From a checkpoint of a small CTC audio transcriber: width 256, trained on two synthetic voices taking turns or overlapping, over music, noise or silence.
Rows from block 5, named by matrix and row number. Each number is 500 + 25 x the weight over its row's rms, rounded and kept within 0 to 999. All counts start at 0. Numbers have three digits each. After the name is the row's rms in percent of the matrix's.
# fc2: first MLP down (model.blocks.5.ff1.fc2.weight, 256x768), inputs 308-461
fc2.97 107:508485495499458467535535514566498499516515501480529496473485459501501491482537536465516496493490517471491506497482479482517493471479490519499517498488501532469510473504497518451497505515512519533501501491510473465511488507466548533538491507461503487508477492468540508494550520514492473477490489462506484476540507524496520523489460494532526482489526524507515490505534525512508524514513491576513512492524523495480501554499512525467493537531505502518488524494562471
fc2.98 114:486505506497512479489499505544529485545525532475495497492514499485503515482568566464500521487515518489516475508507491475567512506497527542524522507476511512502481496550466471491533494463553511501486530507523520476506504481493494496550507523470467481506504514499508496515476513545479518491476502497499488467517493554479515484490497537559495459514515525499507511498494510535497519523495487508535512480498493489491464489491507492499512512510496502508481493514604502
fc2.99 104:527515471490479512513525467414522488503497501505490483534504501482487493477498480504529513566498469511478527509508498470479508476516504433497498484507506419513508486487446522462482464500469519528524525495528499506521473489495524499443431496514515513527494493519482502511485478492503516503494475530513490497472505476496497522497509507462560534534522494508508494505507471516512530471513516483492476485510489525472521482497529421531493500531539460513519521501436546
fc2.100 106:502516464509536486506497556531518533495478508507480476482527483498509495503501550540497483554474519499510507495543490499559489546502475526472496518476539532574511477516517509484481494438556465487524514483478461558523455539489505534545504501507491502539502513502513504482502519487541519491505488525538480507574523531469523518519489485538486507530493550476518532468529497512515472504510503560504469509493473475475557513479467491488474501524544481489487491500528558
fc2.101 087:539511455476508499471519473464495489525479518502516436536553485502487496469507476464516503445505498457498500505495484492476478478546496521438510528485513505482499496557514530477495511497501480462507521512510519471539480462500496460468498482508491523517499517475504494494487496518497476497530479488532493484526506542471496528497519462498507493510538518485551481497488494479492474512528524479480464519505488501507466542505474500464515529540496444498487466513462493
fc2.102 103:485507492519481496503468463508497533474506505492484504503482514483461475529532544524534496466485488517497463521536500527523503451465466524480496513483475553506511481565520470531496525504469520471521473468513467439472520547461502479523480503480495475468489501503483516488534513494467507430510500456489502522489497487465489455478524468511517425475497496504505477474528492481472508550511496516511502515502512505500515496506482499517474510543525481493481532514504488
fc2.103 094:500501479516495522551535531477483514500486541469534498547538494467530501482523533515468483514519478496473476479539505473542533503507528501538500546495499537501504508490523538501467475534561516499516565516512508496485473494474540552490479513516476529532532508503519526509476500487536438469509520517514479547512494489495524461493532509539504511470490505479508543515518482500494491528503479523507492499536460481514497533483490506525493487532469512517535504542512519
fc2.104 088:496536507509497530475438483487522518481467522471508540526510512507506481478489447456496496518536509526516494454500496536476509496513510514505491470510453494471531541474519485491482520499502502520505467507514510440485504511488484473467501505505492541527523431484509466543492465506472505501512504511497490513492488506460504515511539537477470467482474494564463490475471516481493513502513529478499511494491461493525481511469489513545533483509516481536487479496490506
fc2.145 101:545500480556519476486549497532501493510529521517509541557519495500552501465526528478492504540517514464504569490499504514544488490465508511488524467495513534533480504510499509506487479487524523491515509490492507517479500528503520526540524479524522478505494507504501532491521538508498499499519519513516491449577497501535499518467507512550502495525490541523508499477494527522466490516491455519513514531519485499514565468494488522527508508527522508506490525511551523
fc2.146 093:512536527518542498471482473511514463444474552464483534513486474502483477512502535493493498432492471535516499515478527520470509476489506458497471483473506503468518525491516492528442489492532529538505443528527479477503496490519490520478454521445529504452512470538502486464495500499528492480493482499487485517495506464482474548495490531512473457522518475533512483477523506521475502525538499446496489509540535505494454478520515510481517458477489483513507508467447464
fc2.147 107:472501493508523496513515506505518507510499476567510508510491521453554502515514507532507515550499513538500500519501493526535493525487498491459515464515518524516497501527504520508527482512534550483513555511518499530514518481450517532526469523520493506488498531477475539501501502472534482515499508533491477523515493511494519530517488509514474518499541541488491502515516514521497503488497501518514504517515522501487495503498480525467481481487518492489460531490502499
fc2.148 107:501506516475490471462547524510540513513524476557477478504513511499551499495480520506535514536487447488508476528483463505498535537517508524488480482490532520516480532512493525498517501527583499481537530500501514572474513490478522534511509491510489505482495528536497481478524533538551509514488491538506485495520492494489531489501486502487497520491520547493495518470531539488508499472499518524477492534497466485516560543515480548492492547506524473526501494482522535
fc2.149 092:557488503530458537534475507544555520464510487467512479513458495492477491514488533497479466477491461507517509515508493511493537459491510506512476568411489521471526547527507550481495493459516534516475468527534453514534511518502494471509484466456469489503464498463518504476501567469466500534515509475476495521468475516469507493489477509474491502478482538499475480464518488498475500503502490492523508488497468519510461517498500512526544489532460516434454502513487510
fc2.150 105:523481512532509459498522580476490509513488501568481477492508476499533488493544548463541533517487483479478507497525501512564499505525503484506514474483497531539495480531491486507534471488535476531505548500493476536473496498539478540533518509529507507513495493515521497496460524487534486521480489543511482503541518527493515488492551519489489534517540530494539521518487494484510527490526523537521514528519506498468518523504526550494545517510530512518512502532505502
fc2.151 101:525507535467442494478499481477488508519491494490509477535523490490439538453503460525499488489512522504475491480521506510437457497529500488518472544505488521468538491473523517500489504491461497484495431527486494469519532516527479423489513519483482476482477548496480500481528494482462496502487478523514492479487473510526475502526533506449492406490473467518534468510494495491462537512490488496485468500511482494524500519470534461522530497535492510512481499518473478
fc2.152 094:504513458497527525505477489431505507478485503476535501525522481520502470543514472508550496551513509506526504473500507491463509474477517414520474483534505521565525502490548502479479519510444479483470508516482517519490482497505494503462514506556509538484481527525493513517497468516492509507512474546488499490505490480490498492513502497500509502512513469530458525520494517469496482484473531466500458499500491514532534493524486497485462500499506484514550508517491489
fc2.153 096:528515531516474516503504421487529502462512489470486508531503527489435488482511508516506504514468471519446505480536517531482491473515514492475502522467476521476470502491526498495519472551472492473506478476481537470488500515487482454501519496467495501479462494512508526521533500509500476519473505481504520491469528483484479498498504478463496443520501428481498520508518517485498551496557533505517484509477534503525463485472516481487507503492489501458503525492470442
fc2.154 112:502495516478464490520477472495520496492475516443508491532473504493485465509481486524484513505512506466513512530505486526482544480480516472517522571499501484497511520473501477519506513516458531510471453526493515504510516473511501459470489513476522497538497492471485489502495464504480488500510495497488487522457500465535495508491516516475496506495485420464516521509470551493507517457518507483489480478534538503503487483494532490508498478487455492513499506459488469
fc2.155 118:485500482519571480480512559504491506511524481576501478486486487499545513463504475473503492523503478472487508496496493502534512564516478526496506517496501492520497479509501482501510496486543483498486551494466496543491483491499517543506487502568498517480505520510536521520501513501541485491516480527459498502552526528501496513499527501528506533506507531522512513463513469512508537503498466512524513490513516517479533510481523523512492545471513521505489516526515551
fc2.156 101:488511480468518503517496483543492491484496491417516505500523535517454510458494534516460474450498457502492484525491520514479490482469500502503478516515498548478518515504492500537513492487451498504531475488496446474514524489506483482501490463419515513489525469464503551512510478505428522474498511482511514537451464483488510477518477486531496476507495492530464510487489532500488508497513492509495501498488481479536497505496497539490480505488491488483501501547512490
fc2.157 105:510508507471503510488519461557504504510515514452485465522485516513523543506513540482532514463484503477535542532521501488500526508528487567493520487518511535502448469559511455513545459483509511521528485518547501495491467482456484488560520520502496510515541540515529490511495552492492542478487495470515495505512504558518479536499501517525481529504500479508537505534504500494527522515491522562488501505484470494491518526490486543456524474482462503481511486457530513
fc2.158 112:471495516471480518505504474481486513469498523461495488489491488480470509485492504512483493456517496511482543458506530516451478438521497482489506489533510479463477496485471485518482518542458517484493456505515482482518477498477513435491500501504529496503503547513492489492469521499435488511499490484520493516482513502524513495533519484476507467497514456525503541493522480544502493477515519476498501482502521497505452508480475500485474501500447469533494519522484472
fc2.159 116:523485499542530490503509566475502504509501502586496488516506540484538512472510501496501496544492506522491502479522510498529496559478496504495486469528500483546501504504507493477518507481505481512495548513505504529526496511476523538499523503511503478500499512524507525491514505497549498500514488532498496525532492502478484499480495508521532522493509549510519497509484520513503518495476498518481505520505528513486519502488520552497515505501533478511509497534547558
fc2.160 091:499505528533527516470516497486477528463555505511521522515500446523505496511439489519479493512520486491502544475489516492498536519492434458507507491542551488550496448488485473491482499513493500486520533493497508492516506487454513495476524516490494523531470505522505536539493447542502478541507498525524469494497503503507486488527474499473521514477446449536480469490463527474527511469496508485490496503484474516491537542503480477479501542473496500552506482518510542
fc2.161 084:514503506511475503489527510517501454533534495488520503516523527493491488549480493484508525507473523506519517484508508467506498474536522463534462491537529464495528538494513560484505521462536554515491462538464499519486511451502537526477486487525528523489513506461489515459504465525535472519486515554544561474504471466496560513502495492500502477488504495512506521564517497508479514489455546481541477487509537550461507471514489465506537484462517513536462504505447548
fc2.162 095:520518494521526489513492480500511488488448492535495517478498503495546469505527473475469503553505423517479519468500487478511511517519499511483456492513509553554496504478455511503472463475531509466502507509440495530510527496465507550433480492539503513495528479513455476508470487482571492528531531507463533486500478539462496544501531514461440529478522480520501513524487520499462486488478468495486514494480493488496533515492504484498498481562532452489492512467482498
fc2.163 082:530457427495441515497507526470491507554477492541452521511531522508481463520537553456497464508501506519497491504545500523532498521491514522475527480538499516508461512483556501465545555484567453481520479498486467455466485559464483528484491513504481490480501514531485501499501481507491493482455524534533508504579534503494520494483471542510527510451509516486492495519510524507518489507500486526508514498500525475496509532540506478528459523478538501485510475458551528
fc2.164 103:482512509484460503496505472552551515541504521458462518483479492510420475545530515553474501460456491519484475485497465478449496461533491515555451503483539560437530472495483497488474505509500507511491462497513498451519463474560498431513509495470477494484494481517477518503506499508485549507504492452522469515443528510491493521492524477543523429513519508480480520474523456499512456521530475522500486493453531493490492463516522507544484498503499501496491475529469445
fc2.165 104:500507498522538483509528512434457511510509506491532517496478501538527513472461445505522487510492467486500483487468528499457513500485497455483503534480511472473502480502487488490464518511475495465489522543449505512481531475492478517420500475538490481503516488522509529465515449487521489506526496532469511534470521486486482462510483484482481492460490448511511504503493466507471503478527470463498519480472497525480475502499467457503547494516487499478459511513452515
fc2.166 118:501508468501553479505525556500498515493496525542512498520503520524543501505505518476511515542513523525491493496507497506570510531509489501486473464481487515543506507520506475507533494490568483525501563509521496547495467504487487567531482474503515513534480490495494482496494485507521541534498503497479476474560498503493500465498532479561494527496469528481522505479531504530521477505518521509514524506497507498510538528485518511499499494497517521506482469484523542
fc2.167 111:527496515512510537480477457546503516509476486460482479477504502519475516507506521495506499442465518496508484506461496492510530497478484554491488500461507532486463506511514520507508490473498515513496454519462469464480525503461482475509518510431472484526512511478505518506511501498491494511511468423480503492502479533522508504491471487585476462472537505512512505491526493502508489526481482556507530509520484478511502508469513542513517499510485483473520479533530504
fc2.168 092:509532482491499525527474433537524561506497476495529506482507533448517498506511516468483428471491493543472484484519501481461494476513498509530539519501506508510552516514537507544510526476505497522491472494506491461513528480505509478535515450451560526518515507505503519501491535448469481486486499451452514550504477494475494502458471472520523503522472474484478496496490479535496483502498499479489570470475509528498479491519471523502490503512491483490478525532495472
fc2.169 092:525499479486519453493479492520508524499506507515498488511433486479521493463511463503471493554508496455512497501510441499541516545486497490520459520483488458560520532498517481501501494472514488493510511522461518534479527507492495501477479539523509499503501534464485496527471479533565479534496534516516528475498518465506509472503505506458501554497492553517498535471500529492517515503466498479495486525516477476500551511474458529495481502525510493477545500489489528
fc2.170 093:485517541489528502520524506505484502506508486490520530534494521512503498503518548516492479552472513475472467487518487474527527545510525488528449497487513494539496496565479497507534484490557455465471526551508472509490521516498515490478469542515493523519534511444491507492485492515490497507543442518500484490505449483508532512501462538551486558498499518498502500456526489502497527464528525476469464503510454531492549514521484516459484510502482518534509537537509542
fc2.171 101:491492504476491504468499530471487491506510509538479485509454489497540509515474500469503513531495512477516507506482529489512543533513491455526503473497513482563497483514528485494540517447500489508496540517532520516477527460505496525494488497550489512491499486507487497524506464507491478490516465544528485482568471492480446492528509527502517538533520519492510503511512503485493495483512473469556500513516514494507570484508494534455490511501537502465461502509490538
fc2.172 097:473495522510551469495512565518480501472508470536540540541544492487502495484510533492522517531483477538519497507504449543549509533448490491451506535502503564496489490542502512485504489493525517506515513493486514518492474495514504516506506504463479488470482491445509462500503519513529456496485496475535538465542508530487505488477485490530507524489485567507467421501512509495502514482487475507507480525517498472487525485494523545522475492490524484504480472487497528
fc2.173 096:516483509521480535504475513468520479466519487501488476485504522529472511530492568442491500484517450493497509487501481479504509465523469517530488483482480494464483535456502459498501519448501485505463463497510468483503509504531496459531505468458515447487508511533529477448546499495415509470504491454458483524518495482494514500502499557549491473505534499518501533529464528539489488495507526510484501516504473492508503493483491493498505532474464479483498491509529494
fc2.174 104:493514488488553494524480552489523493510505512552505514521534513545513525502500497483508496553511482511469508483526507494551475556502525511536508481508496506524516488508483482496515494482548512437510536481527524552471492506489494552487537503546529481514492471513539493518503477489584476522501519547495477534515464509506522482529480507514500530497516534520514508505500479497489498494502508521506535514521492490495505527539475539489485484540567509529501516503481528
fc2.175 116:482503491511529522521483537462481465523547509541540512508491489509556471501407464492498500564504503495507510524486527536467528539484503413509478495516481493532484462464511484497480481494466478493443551505472533505498493499494472519424512486532506522526500491515499508482499476482537479507512483502518485519477475467514520533524510528446477517494498508498482509510494496502506478450494526455498462515508493480520501525473477442492517491489533517520515506531431534
fc2.176 132:489512493517513499533492550526505503497508485562505511525515495496547496491471519496506511552528511502494472520503502509553487557505499532502490477523516505539502478524490512514564476485541495498529561517497485534511472520480490554552510502545508493494485511505471493515515523499551498497497478550485492493518514497527504527509501511542521527512509549547515483508514505497492495492515509523501499494532501488516561515480497543508449528513537491496493485505517554
fc2.177 103:523488489480525526509474510437504499505545539500486500533514475518575510483477474496483505516478484470473509504502502467497498475498495487482519537516477465552506497474491488463478491476490523467508512503515487510504473498472537525436507452501505544525454515501471548494513453444492500499467490539509507524484464463498465522508516506438503520526514480485530515478515510510462529496471495496531502484496569510487501530487482485497539492512500495514500533513410501
fc2.178 100:504526497490540474501516495521515509459504476472508512501478471541490523503518572511479481497502508523504481473510495476517493511503501565477477509516521557484505480542513502527476523513532503514497539475469488502462484494486502501541504508441482465523495495482502488509545541524508503529504530492489523536525511524478471497459484516569506485492513492470525465502520467462495462496531461541508469508462491515528492549538495515525516517541524505526528433489521481
fc2.179 103:489488500510516527487528518464513520503459444559496497515508512495540488475520503519493503520522505555502506540472494494558514536479488523549474499486510516528501476523512491482503483456492526491515575523520471527521500489490525527482464556510511503519481517511489457525540489533543529524493516531520491494540525540484511503506534497506483553468499556492471506489508510492491474501506489509514474541498503521538515567552527544512497524526499508526505474499528581
fc2.180 096:499539528500505496516488505512515448551456570551540477530529508471564485532532501523526504535495504444502501483504517452511515548528478474493515513486531511526469497533470462501533508498492551510496533507500523514499484533455503507513515522508514511535467495484535489505519515528528477490495505525479498517523471531518487504496525483530512512520508533490479480512524489518533477511489496487509508494482503508515544514485486462491491482494507501482510539468529498
fc2.181 091:495476446527490490533540557487497476489489517485508510528509518505537526461458536510480494497500496504511536501515473471517491498512490476521460476501507472544538477492482468510547477502498495495499566504477507476509463533446491502520477521491477515491540500477478509511473544477512480484544476467475524465498464462525511456485438524512500480493517519501502557463533479471445519455495482517508506523502496511487546510475502529544515497516508476513515540538532509
fc2.182 095:480494499491519493495519500474454462509520507536509491482469527531530484483501518524521544519509467513491500497476517497504543540513509489521492503476514544509478481469466496552493511483516485477516511502517523550489533529528479519499489518556474478511510498494519496516506509476531510494495524539508508494546482521530515480504501490527530544477509503487507492507515502486498504496530557541519521502502523501475525515512507519483486503458531484494489466505533516
fc2.183 085:510528483500524522511477540548533519468499502502533535519489517510534451526507498541482498537517490499514491481496491515505487522504526497576529490499498483528505523514494503463545524521454517481522463521510498497498474493538541519502508498474525538528497493475532469497530473554499490517509520527524537512500433498513541512482506499498525470491511469538496523533531499521467490463507481532541499452505501467530538508484495501537463486468444493486525475542501512
fc2.184 089:507504521501490492512512511484501505480518508482532516475542547462490508475497502489492463549522509517432466534513526480486490491468522488479495480552501488504528502502489500484452488487486495473522477494522503489503529513491515525513489496503487504477486521517518499503479457511534450495510528538506494491468480434465538498502530502497502477509505489542493544468472530544513467491504499469539507543546465519446527486476510528505477531495511473539475494498470486
fc2.185 114:517505519510458510513483490462489487488487488485521510505503508490453510497522485482516508466520486475502492511518498504443513433483513480497526497492501474498523522490521497490482507496454511499461497475514516494558505492510505474453488518496495481497514499524500466450491499504446504501485508465505493471429533445494507535491467497499508447524493494517485486488524543506463510523494455467489486498499486481516461511502508471481508501515436511505474505480449500
fc2.186 116:516499466484497473493510489445515478506471515552475447509510512504552505501502436493521486563514508508472477498482484519503490499508483447511502500497527438521514508464497511491498486496479507483501499471474479549471498497503511547436488521567515540503499522518526468500512470506548510498523519511521505491498501420515510517540504508439514546485486511517496489535518545466499509534491487460525489517499490506524506487506505480504530483500517513494522511470462513
fc2.187 086:498528510469511475470491512519473497505466517509502508481438517441490493492499507475448447511503505484481517465514488526549500518507495503524470492514503451501482536485482474510505471518506490509453524477546470511475516500503502516493482457508485495506515515443459483495449502491497521495468483521470522501509528524474516514467498502510499545532504499494495488449468445532483455532485485502490471464528547468515476499474509523523498503522522480484498515489442518
fc2.188 096:563480532528542496478494540521479504494457512538448491450510495421515508478508527528490515518498536519487487507501490495529470519538499527471482482443510527508501488515524482511508500522523505515468500526492485525509504489516504522494505490529478501500505524472460532507516509488536511497513507577516469484512484540485484557499472469523483539513475527526444503492491494500494521534507525536487482510506490523500545489475522499513499505490514507490492479505493552
fc2.189 119:500503494489470517499491472472504511493531498454497539516492474508471498484498497495523505462537480506532483480496498503463456474503475495514519483502525535479527504468500511500478536482447498463522477481502524460522481487510483477511500508482479509462497490535485501511521473491417520503482467480485545500459500495499506477498505524501517438467492474492483482520485542493507500497502505469477461488494544490483482496503509458521505496527432505515482494470503428
fc2.190 089:487515468519520478552527539434543492478485499475506488485511484487502513528443453485494454527491497497489441474464479478435487525543497474489515509480508499502512502481513504524471502475491462539491514505536476486530554495504509483475474455485511500514497447530493509513490489506503516520548523545511501491504524509480468493484481502465472515493497489514476495526503466515486475507489492480463525512499531479499496465517539495504541490507447454466484522496490492
fc2.191 119:494474481536562490506510553511490509510478491532506507513482526452569503497496509528505505573509507514523512524508496519564520551521508488489505478525491485542501508536486524494499482498530509503508544504492515551491498513467537576533505522528512528510487480493489525529493491490555490511490500541524489487542494524462528461466483517552539524505512551470534488495504492518511500488529489493519492513503505492501530490528482488504496468530558503514511491504501511
fc2.192 101:501480521517512480482497547520462501502530486521495498483468526479518468475522515501496473517511539498464519485511480499527525511485510535508501513511463502480497548482486517512502489496520515483456524475527470565521561513516467527543505495523462520493501505464491510503482493456533517509501549521510486493549506497481499489470510515492506524513494561502514456497484485459492481545495473510477482511537532466489495521532472504525509493495528481513497481505512524
fc2.193 111:496499530497498488496509537486526499489520519556496509513517522508561503521467467527490538544533521470508505505489530520520503527495510504500513501518468474528475517493488518512515468503548497478493545495499498580488467497512511545514490488554524535499507498489502495533483474513553524513491510581498499461540530481494497492534493487492487519535492500514511516492475477532514490504510504480490488523509494509535531491508506496488473479525535475486495483489480540
fc2.194 113:498498521497571492491505562554483498511451491541508522500519515514512467498504505512541469530488499515499478502514523477540521558513540484490491512499521527479499502520502538519508507510527526527500530481478478537500504521497503542467494500513497486520479481499489493494536510529553484495530524546519512472541488483506470497479469501490484525498510546496508508504504499484531538498533504514509507522481444515502529537513471503463484511484552516490515486518487521
fc2.195 119:518492502565545523504516521520519494485482508506458510475479497544521502463505545516509479536499494468495517520497456500501484518510512525487513494504506548527508460573473518495520503510514512511512545534496488523463489511476538537560516498513498498489532511497502521517486518520532463499500506529504496505525501542508500496510501512573480525513478554512512496508513495490489501511491510530484510511497460500494524492504520538496504508475511518491510522491569534
fc2.196 097:436486514495465483443476498520556559471479503558487487508500533477462525486506472521522478487509473457516490488514482445419458450479482512486549499467475508497551501473487489482502487523419500492504479493493487458545515471500492510466520509478507497516499498490466484528507473505458452482508477524503461512454470481487463494482477520489463500497486466483483495481515473471497492483433527480463470501484519509506489512501531490518478499517470504493527512486484477
fc2.197 099:493475527480456520491521474463508495498499502488492520507502529504475475499515447503497469461495482525494499505486532525454499530533511472476486502473518491507486462405509534461472542508460546527571477480487574454501500518504505477507501511469570487549510507491501521501485501490463492497495504453538511497474540481478487525511520467449554478465556460471494498527485501539465475510499536467507487508496494473492441510508493457511501511492475483510511517515511462
fc2.198 103:515498541518472504490513439459490486492513491487507466501507484511469546514495530487476489450518493490482508484500495549462513478521488505473471491491491471496568474460477522496483509509451536483500507521525495437515514506499514470424503524494486506489554491530465491504490497508495493475522526497523503460464494494481506507517478502466514497478530483530473507520494520517500551488509477453517526494495516486529485498548532500505508511486468517474495475474463482
fc2.199 118:461532519505500491494508495568492498497535516439506498496490475501477498495513546498504498475521522510498507463491475516519513510497513512500516534515491530501511464509485530471545501501544502494527492509494493483493514497526514465533517527473488483512540474532525504479513524499475517497529498452503469494504495524509520494487494506577481496494474470517470500477516542481523504522517492559528504495492524519487500544510451522512478475498465497471507506491589442
fc2.200 097:525487513509537493513462509546523506503477479536509475499506442516474490477525504507467500473488518514517500483512476459538520540522508533494442516519496548497497510528483501497547433471525456520480498510495463513540507487502480505535501486464471504477524470475478512475524462479526473505508498497473442479552490514427512467478444479533489523499509513460510478503482507468490459508496488519510506510477490484516505491469518530535489533510539483500509421484538498
fc2.201 106:482531518533531499518483530423502508492480519509482499517537510506537519510464475521516502537549502479476522506474481523480508511478468483516519504529536478534499504470504523515509479522455487497512545504489504575509507493515543488450503491539474523493495506507510500482489497519516510552568488521525500506536498497519504473505504508462547524501512509535518483497502517500498492478513532432513461503523521511496505511535492500515483523487538521468499464497448556
fc2.202 091:513501512493501502493461496491533502468489494510473515515489439496505473464524484530507481463516498542516502478486499482507536497496462460521490482492482462503482519506450494469463493521466504527504548500520485497508513489504479510485506546486445492496499546477487471478500469457479500501516480484515446477479483470461578496484498511451486527490466491541515535507502504486486506513476515480487491514501497465485523457548506487513522497480509476467472495511452517
fc2.203 091:509506516511528479497521466519488468550536534473471520508503465486495515541538486463486502514480459477519500516493462502488504496500512513527484494503525468437498447456492501505482524533525467519448485508512541484515444468538505517509482506467484473529510505488487496489466499497463539507446538500495510501453500486523478478491504534527538466525487508499456472495464461464513486548454496491481532478517515509502468540491524514459477464479505531497531472493504512
fc2.204 091:487495494487476522488538474477492520491476501484506477474463521487501472546465459439481505502515499507506517569469490456487472481506463512536521520519522461447517515481538481513510498503517479505508468481523449431519435492545483443513494504457485474479531484536495480497515476456444507462501503466497500532494493542487520459471511501453455506491501483494493515553476487511467527509517493511487508559477548480512494495540505479528472522480415511443484480531500528
fc2.205 091:494510512480503481489478465497502512518508480459496505501486481495487526495471478471455454516512484459498508516518511534480515496541480461531518491491506507512512514429505517490506508474527524481422456516520502498529503498523510461491485506501550487549512481542496498536470500496449514519480464481443535534501491506489497526510516545525501516510546511486482497439461513488501455523525528487524491491525508469504483519486492427501452537489477498470510514518506469
fc2.206 093:525493455520472492490514555520489504516522526508504485578540465524497491527540524487534512508506540470511504497469478522512526543511494487496474460482548484514487538558550548462483522485529538523495552506486479562525492484500519502556509463493490489498499493491497471508489521460520493496481478538483532511503528551504490511556505463536481531522545515490460464489469489486487525529514471508539501491507497512509529471478452499519476515509502479482482520524503491
fc2.207 093:513491513533516509500487490497550493526527506470517494486482503513510469498466520468508524537439505494520508471475455521462460483506484514508489503545472501456504521454495519477534506445485502507500513481516482462495538481479486520466486490507508488498536535500507464463471507494498480525508511500484509503451489481471494501477481492443478520510455487491514509459523440492541518542475467528466500481487543474570497515489490499508493507515485534528487481458480505
fc2.208 091:529518476497485500520519488447516467489500498506515492483504513503524450493480464486525451478471494467487491505495523523499480546474499448493490484504521486542488477502527498501501482478495490494492519506466502558498473529486474508487508497516458500509483494520514484503476486515546534518510497462509507510488517471520548494516574527476513494454498489477457507475486507498488513493486469454535509461543522518479514469492519509506456529499518472471517499529494530
fc2.209 099:474486489532515502494508497553504499462472487474488513510479519515413472479533528473458482503514466517538488488515520556501514470451501532508456486503563520453549506520491539512518477492545490513486475499493474441522504481492466482536466497430522475484524464503484495517545523540438518486457487463470450514528530534476496490503480544526466459500494510496456472471517475513524482507485518513492512469501526487500486542500493562512489503467463494496503508493517497
fc2.210 084:526474523482497492476490517525493520497506497550484493499485480565519503498492490451495461523521491475511472512531502495466540477478497543471546514479522510523517537477432509451534483528506524533522526479517510533529495508506518487512455496453525478478474473499468486475472478497474470470471514450548538446513501507479507523509487483504497486530513490516490480509530534553519508496487494534516481477510505507439510521534478440515481457508507478482515476492507490
fc2.211 097:478501497483493471475504530510496479527518505599520502492498525495533477501526512523520500543525468456465506516499510491555525506508503527490507525526509532519488491529536518519520489486531511526494556507488515526517543503487480523489501494527484546532509514520502532462530514483544490482487488487500516500573495551506518474493477502496488523496528505516481489476497528446474511496493498547505485483482517542520511525491495519510503512500491509483576532540522516
fc2.212 103:541504524516527482473487511465437503490510521543486501521486523519536476519480478527492490546523501489514486504458503498506496565520510479506515476518504511545484481533498472510516524527511474472500542537503512502490464513528525540487491487516484537537516497532500480499471461508555555527513533525534481479516506521502487499517474532507548527469521553487507502517482541518496541490525470496494500493502556512500540509486461493511487515503506505511506506508477558
fc2.213 106:473506488536482502528492546493450480488502486533481502483481545457511496455538541493505507509480498506466493489504490494529494525537454551450458521529498546554520537547536504486480489525522528499469515480488496545476500498498528546578514502459479546507492490501538500489504512488561519508473493531510523441539461525496477490513497523524500478529538557492511520468467504497530512500481526524550505502483510523507547503501468564507470492502556524472516519490513538
fc2.214 111:503521530508587479491503511498522514520501482498478529499512496504540504459498535490502507545508511500480514506509507498521506555505510537481497500514484513506523469505512487517497507510527486509476538511480482596488516516498517569504495509513486499508497497499503482533495503502545496502461507473534517474534477537512522525485525485518516544486509530478483546500510506500508525498512512559494473505463483514481544505468495525503544484494537507477503477472493527
fc2.215 101:474512545503526516504499500485524479514482487483477496489494558493494519521459461507482488513480508491470489537526498485453480536512487481494496493484487503489577510434498464511481531493485511514491520513477461490523504483512501510431484492514496523495477500477498481508505494470570482525529505511505544495491475471505504514509477511465502491476541470498486503518517486529495519511499545502450495529496530475476500469540496507498510488531506500478492454536402530
fc2.216 111:505466495481473475478542478525488525490501479458490499506497469487468480481547527507466523455492463512514457508493511512494480458519502551511505475500513521481510502522474484506523469505515458471510465489469483460520535518488493473569526523472511503508531500495558490512483505512425501490526494432516489471502529543498487479490481529549498473514503518569533493487481502478492485501532481523512493497503489499501497504483533549507485475465472514480507497475542444
fc2.217 092:489532512431539457510558507559484516475489490511549492481538512506502536507565539496520494468495508454511514509477500507536468490569522565521512457499517510519509512486478490538482499481515473517500487493494506496502519463482499517549547512522462520519541412508501455502508516517500517496538510509458530472531475497513497470524474476495502509504547491506466489492495497450482488482506532500487469499513529472533492451492546497502513526510475510516478500495472474
fc2.218 098:500471501510460547511486517513525518458465561420478516501523491494497463473543559518487498461467491549503493529548490517502513512527522510529503510478503510502474505501542516509492495548535507502455523514498503530513521519482491488530485515495480530479501498462525463520524492525492517528476499465496502489516483506486524562524515510509553480495476505462520491531490481487482505509497475536508523484502514497491505527460512494507473499488520514536520481482507469
fc2.219 092:558495499483534528502486496486481484480509506496468537490473479534512476510517486470532477521533534504478528499477475510545505516486539510433523475528514534504526510507478501472550451512531500566510482488518480512498485503487537516568492510501551526505473468441478539533471466497537482515489487492528523531515501546514478495485512532533489516494524510521491491491487491523520486549529464556511492484500515480459494523469467494502514489488488486467494504533527507
fc2.220 120:497486524527507487465504535453517504535490495543487483535475489505563501533501453464504527565524478525510513511495505524534486531520485471486494477510503500583523487489491524466483488511496522528496553525492515539482505493491524584481520481541500463476514485495512511482502495514554480492487533565503495488546488496515522506477520543457511516495454539464495524510517512503498491521496511481500514511480478493525512503521500466494466472511516509506456495496517506
fc2.221 102:460504490483484506457474457507531509520485495461520499463468489532478515452494522509507525468484514501497527520478489537472508482513519498475497472527508525443505498481492513493472477523508472490534445489479462420522492511501489490505481516488515486500525532489514545493503477491458513467518482457517548501474537535508528515494504506511544417476529478510492513521513503507493509494478510480512503474517514496516497487512520518524492505511436484549486513504497424
fc2.222 089:506493504453518506506520493521540525503565507530519510488533507523467514494547462451494499493521452512472545490479489509503490489518478520463453446489487487457483518484536508507475490496495485500498439503482491487478504544486495476495469500479472487476471514504474508518484440551490525506443517469530491526461477477491551536552520511492491445494514491529529499483464538502531496532527465475482541495481500487472494571496512478492453475492455493485476485477495491
fc2.223 112:472520501496505506498521509457548505519501478498489491529471538485546482542484442527524511499502530482500503472503522511484477499517485486500484499499490432495515473501497482497480504505477498510512516498484489524486519503481512537446517498523457494503461493529507468496533454495501458508515483501492544495489526431489512517510502503484469532529519481534491528465520474489486482512500501474509493471501519469463508508491503497490475514497506505462502498501474545
fc2.224 097:497494507492531510503509520500450502521500458508497525485485530513543514460517543481494513529515502520492509481500499542529516545517473518469489492495494529512488470573505495477503503465478487515475532506476489507511491512466538533492525522494532460485503492517468512490447492492501509520500493523486490518534513461465481526491513533537499513499508551507517485461493517489510523510517487529516521541495503488567551530508509538503474488535527489495524517458490572
fc2.225 096:517533512536496545533500480445492486541512496474531485511496533484509467520526465508536467492508525480505493488522527470483511511509489438519483470500494487493446507492540508495485509554475558484506483502507504452490447482519455487485521531524520494508480518499532501497497481479484499475527503493485512515483538477486501536541508474430520461466516503493548500508493510509531531489502516454472474508503522519512474528493491468491530481507516491449460543492495530